Weights of a small multi-label image tagger: 14.7 epochs.
Rows from block 6 of a small multi-label image tagger, named by matrix and row number. Rows with one number belong to one neuron. Each number is 500 + 50 x the weight over its row's rms, rounded and kept within 0 to 999. All counts start at 0. Numbers have three digits each. After the name is the row's rms in percent of the matrix's.
After each neuron's rows are labels from the 100 images, of 14848, where the neuron reaches its highest value: "responds to" is what is common among them; "colour at peak" is the nearest of a few named colours to the mean colour under the peak. Only what is clearly more common there than usual is listed. The data: rendered made-up planets.
# fc1: MLP up (model.blocks.6.mlp.fc1.weight, 1536x256), inputs 172-255
# fc2: MLP down (model.blocks.6.mlp.fc2.weight, 256x1536, transposed), outputs 172-255

fc1.693 111:530456535519502440496495462541519553388567558595523468468411508466544482503504576457394512462437467563618631435519557482506519549470534469490515503536434505555536495458497465482422467496576528560532476470432512574493440504491563454512487445555499427606
fc2.693 108:511470531544553459551519501488427505546405513387517481576454514444639518477543406518529636496567465487471434560466469514497448546623461578483484435537455528577499596480557550486498550508385530497506553498472469532550522499583518564527608529566601536428
responds to: lava world; polar caps; full
colour at peak: brown

fc1.272 128:490519439449561508431528560438529558573571537563436562488428559473421536511451432413473516497530449504480463533482420464477496457495447470517611544461537434448480488493573540505582491432543498406604544484608502489505573512411503468490522485437513547530
fc2.272 100:450504465468457530499552543508565518555469396497425488512601459559536467514553516474493386476488521514482518423453479522419499521376493508452417574557508490476550506484450564416508480554492465525525553510516482482494440455537510493434521547498540493545
responds to: gibbous; polar caps
colour at peak: grey

fc1.755 072:530528467440548523461431477505482465460529570541581427495526538485435515535523542613486427573524585471517485531453423481474512522591535492530508583526543473568496544557540523546517524512403515462466513519415493477475465565481469503518324480520543516601
fc2.755 059:517478495525461527470569506530525509513481699525562512422532497561528551490514425453524478458519426580497563432498470515518435480432446429483486522445469545445500503496468531497521526389526498540457484533486436518386545494498575524555496498502435504436
responds to: glowing rim; rings; crescent
colour at peak: brown

fc1.89 071:504532559495467505561423549486536437446431573574491544482481560501461550482537520487577444482468518540468508535518530491533464558422543473491516528454440466443553507509502429520513482398510554538500446555479531519467471434535599558506505476468554463469
fc2.89 055:494447486573628469488540498554448533524497664495460434490451509447506504502477478615454565415492487538536563532475458489499534502615470566464452444492480532554486525418579577508500469539540504523559501488443446494507502588545505458425509537490486409534
responds to: half lit; rings; banded gas giant; moons: zero
colour at peak: brown

fc1.302 088:563480459486480470536503517464444543439554611549518514564537462503479437644701452459513414489557485569534556531534508429471456471456476530493489496395511483598532503440455448539559598487578451637481471511482465543550548459504494481438488528482550470504
fc2.302 061:537480482434548546526542438501511472493522415536498482492440517507572501505503474403485530503643608330529469501517515485521578513527432478487521505470394501465486442569511494532469476475496381552535530492558467544552461564491555502611533486574538493533
responds to: cracked ice world; full
colour at peak: white

fc1.270 193:417451528523513454596458455512504528465510561511473436553489478384536507563486424451420497510500495532551582530531489519492477512516524528570478432483399455616499500450506508465402516532683479593510449524484490465532491510414586424501516425487573473495
fc2.270 215:536388537529543497522479412507501514467484504478505508577356564413608428510491545559464762501482495492488446500484483572580535568520537524532509356545444504595435605529544503535461473466434484489480498546432593491467538513502532577556531503514473470437
responds to: cracked ice world; moons: zero; half lit
colour at peak: grey

fc1.466 091:476556416566547482491488524466489444483590506488395446419557469582502545514427450485538522550466439471493512506525520543527561478599434538449477579579592470526518551422479639567532383413457551391630589450523433545590509490550443469394453455439574515552
fc2.466 089:450493519402482514421501529457585517487539641511455547531484554573504548440518551495463452542486504467505424514484505462452480433230509532486594574531508483500449451518448420403445456382459473467494506462510468469546442545494520475610531486467366449447
responds to: lava world
colour at peak: brown

fc1.72 083:583544472495565556504539448512463541499482585562522411545572434441537408497505574519478522477570381403523478579451523474440515481567494436551482500455501525466528450506509540577414487544474445549446429533568518577507470535351427528399505517466401550455
fc2.72 102:509517500480466486510419557478421480465422416542493512477480513505422565479519457400457313497501575529528491501451564444545484540498454520526487493442492466460503515462478464468529514595488496482535555403502460493503500456516532556481445511573576431722
responds to: cloud-covered world; crescent
colour at peak: brown; grey

fc1.178 069:503520381453525462442543495452511481551491483457497465549510468552603462486447487508449556552557452541439539475514512410525497417542494511521652515432507514509513357458471511484485542498491518526519510491523448453470402475586543531452504492507531498506
fc2.178 092:537463546432474480529454588450465519461486549435551562467477513480304560531531491348489451522525489446501430480495469534543480579461490542520493523492483483515484497595498521469524466464451494417457568494497464503528591441511487539486453618580484519590
responds to: polar caps; cloud-covered world
colour at peak: pink; white

fc1.71 073:560464562400460501469511552536536429454504583466556531477474581518444457427483406479487434594417474456540470388468568427474476513411468499483537545553553448588550462476583499484579523426469439490606573417457491438441450525567497454538541464532492510506
fc2.71 084:496572476498515492549481494482443469540540640492555451424459509528458495533499490528478594427437482546459484516520418539452524497436497574477517474507502517519518501448506433610519481489464537514520367611493486492593555565504484590537517501446572437501
responds to: full; polar caps
colour at peak: brown

fc1.43 071:588489537589517463476523546543330498462458464545529526457548476485437474555603447418521470470373475510452540428445523495537509571543458540495490505558495486521486522466473382507539499507480494520510479536534489448529435500504457477453479579482502441529
fc2.43 071:500524525482497451554547508511599499508506582326543470514501525500530510485382538489477512488555479397465573532507526529510497454553516424513495491513484471464532575632526547568487537464458483550509454488507481531443550523535458473480557526460420561478
responds to: cracked ice world; full
colour at peak: white

fc1.574 087:513488508545528572435483529490506462531487583476504396439429532533477517514547496449677523512468553540494584505546464437420446473425529461517639477536458436527505471552498521551522546413447401553649486535470499484503544501477492445533528484546473579526
fc2.574 106:436576544472511471529528511482504521556424470499423446499531495511635521592612489516582528443537474445436427477513415535468591464442444456540420543505493559484466408491540487467524541438436491492496487482552515381536437468501461492564503560455334454557
responds to: desert world; crescent
colour at peak: brown

fc1.333 071:495637543483523438459421448543469466436464487524609444475468409582475481504460484508476507503480488542446519428482477474538463519570528494526480525462495494568423472456518557505505500560523442458474527478550529522528506522501524640557402496470479444403
fc2.333 096:519446518484546513567521554509509533481497662349477524430557504490445577496496505473480440475556565442514623531493527528516458490448497437469464484550566498492544457546430498473539507507514589494538567496444441466493529528523451432390566488425466568537
responds to: rings; glowing rim; lava world; crescent
colour at peak: brown

fc1.77 090:448512527550483485484400477506564423443478594610589524463500556561486568487490513518545544516556605396488557537464411447498503520562489483548543535517469497468548457446550566539454606406503349484520481498441484471530427541419421505479442448555510494519
fc2.77 087:483528502555498455428493467461447581460472504471538467491521490417627445549508532505540536530480405588485512505554447518543429474437451513528499491479496545480551519543580477549479485510434497509506497479536590553458543545476546566645527496509420500415
responds to: glowing rim; polar caps; full; kind: lava world
colour at peak: brown

fc1.505 106:496503421577526468567476642518455432463579557486488464467484538462489511584539462431567452456466577512558489512503465509413528535477491503507397510480481453555551480545451514474596546505492508492515469542424379509476599461535514408416533521481588449455
fc2.505 107:541558488510443569444546447508608521565516432586482445527540486623554484475417524529512498599563541445438510480550535445493537467519530429460542414481460539433412417515528518528474488491523447554403495467549496586502440596451608492618508521515456505331
responds to: half lit; lava world; cracked ice world
colour at peak: grey

fc1.175 077:535552505508523428575503511483433422495500499618555498520520578505347548481464511427508507462488495601491381423401516500540539566621488522480525484516532462522535507475490498553546508501467600462582462531586415542495446562529513517509460502543496479605
fc2.175 060:421551522527456574414494508538568486497506640465498604471527556555719419479441508606471488515477497459536601550548533518511514441377495467561496472536497551511541434527537521468455499499582496595410526460454503482417470555466428414488552559425477547466
responds to: glowing rim; rings
colour at peak: brown

fc1.229 095:514470343506430550521513553471520502523549548504440506419612495491497523521553447361565466474456583502580465520476478470547460509377446456506513534540486475473423517558450514474496525555536425608540525576477478480529619554550461378460570510466563480537
fc2.229 082:539576452471519552477531471486589498551521539439523454483452483560521445513538542553502549538595519295443486522547470429459512448515509467442543501494487513412466457535495487523474480408556418486482519439563513604561422555479577508624492460510424536400
responds to: cracked ice world
colour at peak: white; grey

fc1.322 086:514676489541568342566420515510455435466538502508566521564412564420450480470527534428548461496498423482482440422447490444517527513444470514480531542480442412562513511552483490544516474545446515451584573602545418524482444569603579488585527558559492474535
fc2.322 084:441456536500487585446593535563486533511522668464480541531499473611517423505385521576492523494492560502527533499516521534554509374471497429510424437495529474483502491547467501412489563414546507536444489422449512489471545510462524487424459488370367585477
responds to: cracked ice world; crescent; glowing rim
colour at peak: grey

fc1.529 077:494482534482505568459487474475498422541465612557594502502476470366552482434612552493515524382454494595521483481455493494576480581488502524429501567537519522510459532518532379510548470454372515524525510577524472548419512418426448473504467508676457513452
fc2.529 086:508530482558533495427522466528536528403498393451450483592557516479496490589460499633486557589490465466489570491552500556456403503581497534537492348575453472539591546551512609540506509530517516452506480479506615515443475536538519491456497497511482541548
responds to: rings; cratered rock
colour at peak: brown

fc1.487 080:548486495439539503545548478505429511536555643488593496546508393564514540526534503498457496396566414541471625485538630468537478465534480483485510516422497591460473534469526545526509496438579507533544422565521530528582471593486440546446489567474467474447
fc2.487 096:525532544378503501547441569463511528444467380537443450467428505472495523488492475411501433480440567447534455486471517493506473562538440556465452466463454400514479382497521452510523508595597506526508542454549421497499502525519616489570437553543572451723
responds to: cloud-covered world; crescent
colour at peak: brown

fc1.592 109:527512406447549452505495463428567467456478573471514505426537524453340496520475400431443499617543479497409480424472431532468542458490452615488488495527581390541496524473566551511470517475495542377567524489502499556501516505492483481477540461416616473530
fc2.592 087:457474478453467505485525565487497474491491635664437526438556525575519506509465490441444484462430417596562499507464474496531391509374521518504585544533530561472515533491443465470540507470515446511524530565591517481496476496489547512486498516525439522463
responds to: gibbous; glowing rim; lava world
colour at peak: grey; brown

fc1.203 076:527390488513535474466543507485523491522535498594581568509534482483501504499602490450509480507478526506505501524527513452505455460540463588492582428502445424475460472455474476470488540532493488536449474572495506487449449451460477569644479545615443504485
fc2.203 066:535549545473501443552486530523480490395433530293557476490473513505403549525450501432458519472526502508461508497489498538514454496551521469572417410535524543555585563584537517529520520498476540485534501477481453498528545488570515518434494540508447539552
responds to: lava world
colour at peak: brown

fc1.684 063:496405453460535523469555518518469494505453547430455398472487501457500485586478508576584488545509554533539584524492526419465538461461568573466627401603462398521502569505463541496482502430461497469434566466525468422496544535419390551469478536570457503407
fc2.684 060:584476512530548548592448434511529398465431362578553476461512495450475547578606501474500405472495553522450430539412496404529473579460471488482525513498493596494476485501491483570542544561509537562580446571461518391492462505508569419532498507583389443624
responds to: rings; desert world; banded gas giant
colour at peak: brown

fc1.449 085:432427494565446575616533525556513488446492521492447477557481494474571521611469531480570520495522544456460424491483477483435638570525459512511510472424475520439495503495553540426481450522463494485419499545490533540521475458460512579500481520547401506433
fc2.449 063:515457528493525502522489441472487498535479082497552559502566521474448527495494559462534545500483564476525529460507475513507459524360478520496528388533469505474509514524449420460545517546538529448432476479511504520408517499490510516439518433533489545427
responds to: rings; moons: zero
colour at peak: brown

fc1.351 070:538490435562460414450468548556513455529473585646588548399484484549467511514590525498522483442553516504563487463449458504463545527536462557529429450637517497565532552518567495504462514481551507491547466456412497461486504478438432392542506462509479568591
fc2.351 067:464483479535495467461484505492548529500503307369413481517549523530520480462419521580499475666447520551497515527503517501490382465543473535515493600385496570432592567504539462580503518529474570530482437544491554615466472549502482523510586517515529489377
responds to: cratered rock
colour at peak: brown; grey

fc1.241 170:579458502483476474620532480473539535482520619435536517468455506428508509561587410428432504457528551528506513510547583586488432497475530488512497416422443474465505503583503452394448551536588496541420449527502437489521551471543531475547490533501544531440
fc2.241 151:560503501539533515548423486530524509535537428510464514486413431510530450518585425415425390474570489502482481500479575402452573490615499532474468434470440543537467515466606539551503531536584502538511506512513508542533524554474548470476504551508545541480
responds to: half lit; lava world
colour at peak: brown

fc1.698 080:542561481472471571504477591484559549409379562544494454464456575575364543519507509546470468479528479462481389516486482494505595504460468562497629473467469438396440494513421438547562498443512557490557561534479492563510466549534551480452514566524447490548
fc2.698 060:489444514553507430533500524511448533522550585539455500469553431397385530448557416497531380534481465536592568498478499512439484439667525564472461561472503520485523535419588586471495499501500500535506480539537344493535506438524432525434511556489604430548
responds to: rings; banded gas giant; half lit
colour at peak: brown

fc1.539 086:418516417559431599445478485586590506512490574442494502457521508442548505465472558546521513422511532475501473565493520461504515501549489532597528457544469455469485554475528554526458514422419590562433517533489472559378548575482514559533465545427587416436
fc2.539 078:514513512491579544551479449534483385493476401568637473526505521448398440604578489401430438430459490529509426513378493582462529528480510549474554494486473489463459567479460498537462537563573543485539443547511472472580393450507521503477524454537456464473
responds to: banded gas giant
colour at peak: grey; pink

fc1.498 136:418390575516532438671513444570492571464563571486526507559417531459563436509519464484391522478517477510522544533454484453510549555557522466514463457445379413546488529476495492470398502507615560525506534577496519497459555471538510466522496515557507433490
fc2.498 148:521403543528529523501427456470446512528496495505520489493351513460574459511532470532473637473497505541501419523477503510502494545488528498571497403559437542657476576457557460525447567524481508494536498555343552490532532487450541509538493511544506477543
responds to: lava world; full; moons: zero
colour at peak: brown

fc1.152 079:495461481500489592534497452500465480488479474483482506613565533471615520517530532477612437535530535570485507471596469545513660553592465573482526486438399444421514475427440520465529542521473513541470506596486502487516475505422567507521552522583481415464
fc2.152 039:479468521488543450517510493505481586493507337435683523501492497512460524522426524419471543520551524424525503502533530424525472510520537488536485487523522513469521521585447500499527509488511513490481520407502460484416546485477470529362504491562493555514
responds to: polar caps; gibbous
colour at peak: grey

fc1.407 158:420565539504478477487592504502475429604534534547567394444448533516531483504449387522583504429482412446488390487510449432539454462496470424476490528603527478522450467508546407500503494493570589542554483451478497551577502400448470472582425497489528425417
fc2.407 182:522499417548540504501556552476492520381476759389494497462522478499432506476434552579468446441503440491513581453532556478523429497466484494452455468486552491559589535555472590633525493504531514495439519464482466561520507554493545534453456543499442558525
responds to: full
colour at peak: brown

fc1.306 074:497542498575486515513599462471423434614482522531558393393455562529474492445445500458549497484510511466540441475522499501533493498512469475512509520541587528466506586501566488487502575538499553538498537496496513603481543474563509499460469522528422384445
fc2.306 068:504450440547496578477523553490571553420485586446509528454568543488506489478421601541421417503522466444497509426485567527474446567411489451509435469506516513525530468510465568599540483542517491480528515465490505563488409561485594507456535548553524571627
responds to: cratered rock
colour at peak: brown

fc1.189 072:436475430511481485547487523509468547528454551457520506439531497552558486527572600433559409501549439523480447517530475467542394539475550427416507422415475505476437510462533491515554499474504683510458422555513561545534502508463509563533442546547396565503
fc2.189 092:465471525530527497491432591533482500524476548518481452481407473342577476433542433427504480393492481540549428564457522484506564484698492560520411606485470477557450409458512488452492540529542503537515514465537512446533437504532487447485524458437542431581
responds to: half lit; banded gas giant
colour at peak: brown

fc1.759 093:499587437486512537380529502592476502504493581558487483514466499480397559512584559463605484423515456501547408524546489589518442516519487555516503521618513489564527373516649415535422486539518514469478460547484460549434525480457410453503504493600518494552
fc2.759 093:512518509519473434471563500475545491458525339483533490580498499458461537443592406552511420531545486508466559516499551472508489453632531549528466519449489538436576509496512575466442501516523460573499527516535461540434462465504455601533561531503568564502
responds to: cratered rock; crescent
colour at peak: grey

fc1.53 067:470501420557598491446488465562514476500540511550420440532452576562533485524541519635529496494543480510453521492513474525430521507545451527362444455558492580580516386469580451484519470478619528475511542558491441530470532512495488466524529522591493533509
fc2.53 055:515519521460425504530492561524502598477472312369458529447515466484363589464425444580507488539507561480511564487516461495564453464538506488560521484463583490442605601499403568548510496491417480491432521487483521558453521528458453564484479503467529520439
responds to: cratered rock
colour at peak: grey

fc1.507 083:443487506497411512515500489432532526513428600528479445540496448451421498494464422503525469638493521382554557545489469448502502451466493494496475565533489498538571479536524563489499549475443536486570441461446483473505359527532480491616477447535533437438
fc2.507 079:492579469462513493539496534514359466481506575464431555472457542524413483517486556540503586501425526382544386548490521405438492456419547578415584501486450496452478506449530451538473538464503520528551540473532569490665593518472441480402486520443592491456
responds to: lava world; crescent; desert world
colour at peak: brown

fc1.176 081:501603589491480499433486471534623472487497578488495432526508483473520494481513458555547543564482482479493549536488476456451449552520463630535542507399448573459536462535566718514408501418519401468503509534502472421595483520532551489538502448451459473433
fc2.176 096:550564492531547491486524477488491490470501363562539487434564450530419504543629455495535456458558509550438528499472498444587448479547558408477501493516484563558451402515495448385624602604477466530549447498571516504432525477475465541491479521550379541511
responds to: glowing rim; polar caps; half lit; desert world
colour at peak: brown

fc1.352 122:514506573511565512506449443534440513443508620539595490574448582331605515594601534466415436509492549513533556477532511514403504518546537432549447521469494428569467500531483530406435571512573478581469450479445525517480550542473500418502449493597468479447
fc2.352 105:575368498584481535495468482556501549523500420434515510554416487496559456490449539472498605507551586466502473489496483560566470527600516506638537406496418518506552570517533456575450522558494508515527493529459574542453506550509530453522540481549598494475
responds to: moons: zero; crescent
colour at peak: brown

fc1.235 060:491494574564583511544495523589522439433506481521522538595461628486519456517573478424587427432486531504492508500574581547476534494508470682485463371476400519517496519459538454514504587547448475503507488556418478480489529417496474458481518474515535456492
fc2.235 047:439440439532540476464544496460472620528511423461508452492517496490497528515451567597454533615541477456506458456547459475605475508608524388533550500453560417454590509643407572503473433523510462546472525411561419545394507541424539538487479551580435563543
responds to: rings; cratered rock
colour at peak: brown

fc1.426 090:484573461495500571535490524513548521521476600390500462463674468487567507476445444511441392500536489552497573540441553502516508492563417516496469506436544520500569553518509514551507455412512552501453467502597509525502528503504473556497489519381473520505
fc2.426 102:503501501424473540538453501466518437391481360616582513492465480510446499545540456386457436434486519495472394507397544442513509515448500561456556464521523470517351525439420450449507491545517437493561469442493394489554401473544549543431434475535528363572
responds to: banded gas giant; half lit
colour at peak: grey

fc1.103 091:481510498587531502447475495460379503473481627523532493499482464467432574457556581475484492502533486477544399526510555463538451494563576634508541514533566547622507492512528397468418438487432572543505565480501436516462528424521492547434488483522460609412
fc2.103 101:471529524442499498453490467473534456456467259565408470525568454504529492588569422556549445514532459478457534476486510601415546490505524455506462474537486525539576435468532572410525492491485565486588592568510501514483480433450448438543525505501550538542
responds to: rings; polar caps; cratered rock
colour at peak: brown

fc1.621 162:534425528465472565567465501581488522409470577522567543533480387497558549437517401437444522588458579522415446467393425495476573537492427513477408515568502468498435498477495533458513555515505424485496539430476468570459522486440538496459474431449440528513
fc2.621 151:500558438454444501524527501539500542603530465555486504583572507456509477467447493461536391493498450513517509462558523575457442558499526500562464625516522516495615440492468494518485441595529469452512476531561616528475421553496394422536526435463548581539
responds to: cloud-covered world; rings; moons: zero
colour at peak: brown

fc1.110 112:444492627531550369516554493611539478430542545502478441524464540449517541510487455517454467550400393623480504521515506524521484530444476491559462414519438511562447507485493492488500547426537480449575437471524512473556502596500467475601558429576556405541
fc2.110 103:536478520544500504526394449541470482496474843577583522444418496459600428513534487536495663476505524556500471518494456584530567531414476566536513417528482530525536545476524466614503492500449599492468520602409610461510542487526470470499510490499512532426
responds to: full; polar caps; glowing rim; desert world
colour at peak: brown

fc1.206 072:553603437444482515451547571567465574462506564476420445480605462537624520524422466573538521522502468485497491560478548543498488534558473536547545526476502543550537527484584511522439535480521508614457398495478459577434484523454471545490495509529484457441
fc2.206 087:487432516527507466493497516435480458474473482588471492476498481477368527514640502460497380423504498523551483460521485452483453500597460522486535509409499479451515491473501474528523483594505494495524548521530435497506524440502512548484373525533485507680
responds to: cloud-covered world; half lit
colour at peak: grey

fc1.200 092:422462445489440474466465475552547415489454628556521564407413539518433471471561514611509537446521477491465388529542470562573507519634458531486466504496502536588513534483598549470529512491448510551624489499509419383508419568486492461554485522528439509516
fc2.200 077:504566592563455454415496520488488536470491424512368480547526513596526536488508562586551566583413408495484445486561477607436435466532496476510545633463503492534525535500613473539512528445334428479503455513499464596490501507484541502546569573552555482486
responds to: cratered rock
colour at peak: brown; grey

fc1.419 094:497503473495527572435489529469508497426488577517498478499482505572471485458361516516499470554466556425536499441433462533508538468529466510521479552494515466570390488411468554488435620421533560479483527413501631586533529504504515489482470427555468360515
fc2.419 080:494527548403533527480441547441443531540506672475593513482562496496380525464545496455433529528512498491536525556511545669458437505332509582494532517500522547461585504481488452533422447431486568499538555452481480532521497571472530535580487470458669537470
responds to: lava world; glowing rim; crescent
colour at peak: brown

fc1.132 117:485491446527540550506439551481477498539518523567529467494526565465590470503481534436494412594559460479464498476428503470439482506533550464615490554402431381485546436482481581431536625484467497505535517512519563472455431526544486461557512486616546414564
fc2.132 139:502471444526459521481459499522515538514477446492613529548516490533495428503415556350479460549558503442545497458496498544512504472561491393564482539495519513469490480515475533396510506526506438518384561537493459520477517498516547523422532494599529525560
responds to: moons: zero; half lit; cracked ice world
colour at peak: grey

fc1.281 089:497515540526470565476504569542527507467516559432533437584334512471541424490522546521423584471473512548436412554469496483483514617573487494466509487475422461574445598596496403580498500499418472476571435532497526491486480491475439522498471483509424451442
fc2.281 077:502382506562520470568561422539472495399470488465508526519530520349471419502513553561449531467450510399581572416509542547483493529475520544520535360529447504536542528501502606562522496616555453535425510516443530514404473506496507552489493480532524511574
responds to: cloud-covered world; moons: three
colour at peak: brown

fc1.665 124:432548604468508404525550555533554488457537586511496510560501478434566530477502468488489500602456503418433424488491511515462600498545387519486449505463471552517508520487582494429527531534475462488548493376554425499531516529501511461636486503451459451537
fc2.665 125:526510465517353491505516437522446521552474616603507508411479499492402517460439538588573534535529479472482480510506452558441459552617520395534436632486525446511554486484437499507520496477432539502492405639517583472430511524522360521532513503548512547554
responds to: cloud-covered world; full; rings
colour at peak: brown

fc1.84 067:597559551440468568492531502509531492589528566461572576537533506446483513490436342581517549507440396596528463506491492475617463486551431508528525525474477524485482488463583402512484541445529501539528496550501521484513528558463532515540440485456502483499
fc2.84 074:487520457538556459489545504460425569425499695436428383517506562480457475436519545565491485440517529504564541420517541555457435500536559499492528498535566471588621515531460562497525415467581420469512527480474485510488496511474422492492453517531506480580
responds to: cloud-covered world; rings; full; moons: three
colour at peak: brown

fc1.689 064:466532482612528526553481533515459516534555634516469532471469477540429424538489539510551499530464521463544532542458409478493528529554484545490501454507522368538442448588527575489529483420451439463517380481521527484459481474505464518568472497529598518511
fc2.689 073:535453531531558492486621497461421491509479338532439518430494550501373526520499550578482521544464560481515509541494500467497469487368573556462566477530457583526469491474493514508502473507558542492537519502442515474509596485460526426460469508403509455490
responds to: desert world; glowing rim; gibbous
colour at peak: brown

fc1.78 070:493491550508534504485494431483489500480483634654571490509461568502431514496582483506518470560516510512514498496522423431512370494369477435510493481459460490584518449531545588455509570488473434545566442503342617433519497513531542473555463512526500562425
fc2.78 080:510564501552591488573501493516438614522557374394478455453490447473562483526509522542495576503496513469483534525525487451421550436494498497463528411514457521461513467548567453541429571546524531510502458484551474544541549527492466508556499527428492481418
responds to: desert world; polar caps
colour at peak: brown

fc1.243 079:555583536507456590531535570459486502466500627524538497500557503473567539511415550484460487481539505484449509574499554495480560452599442432542489492529490476455451455535454504509439508442471592570473470523525462506500490575474452530461487490423499508421
fc2.243 091:522449498482544480488458476481485462437458346560521477471505469442477521497622494399505428470490514514487421515436501474599508517425495543456555472415426481495435551459463481474503483572481470544516534466517507476524494442487595509540465526538487360659
responds to: banded gas giant; half lit
colour at peak: grey

fc1.584 090:506590503501489566495553608576497503479521519499495416457548449498520481561481505417545462492465471530532422461486519507469548571552441475554472549480534509462501589524466459506490516521479564510443519534520479475529467553550472437499458480492431581423
fc2.584 092:527466552543400513540524433468573456385471440441544559490490491468331557473484526594521593426516524491505548506468516535519483406482530465530480440499527471542509430552520514543514476559463493567485456525449380522461445480529525550478461517572473526518
responds to: cratered rock
colour at peak: brown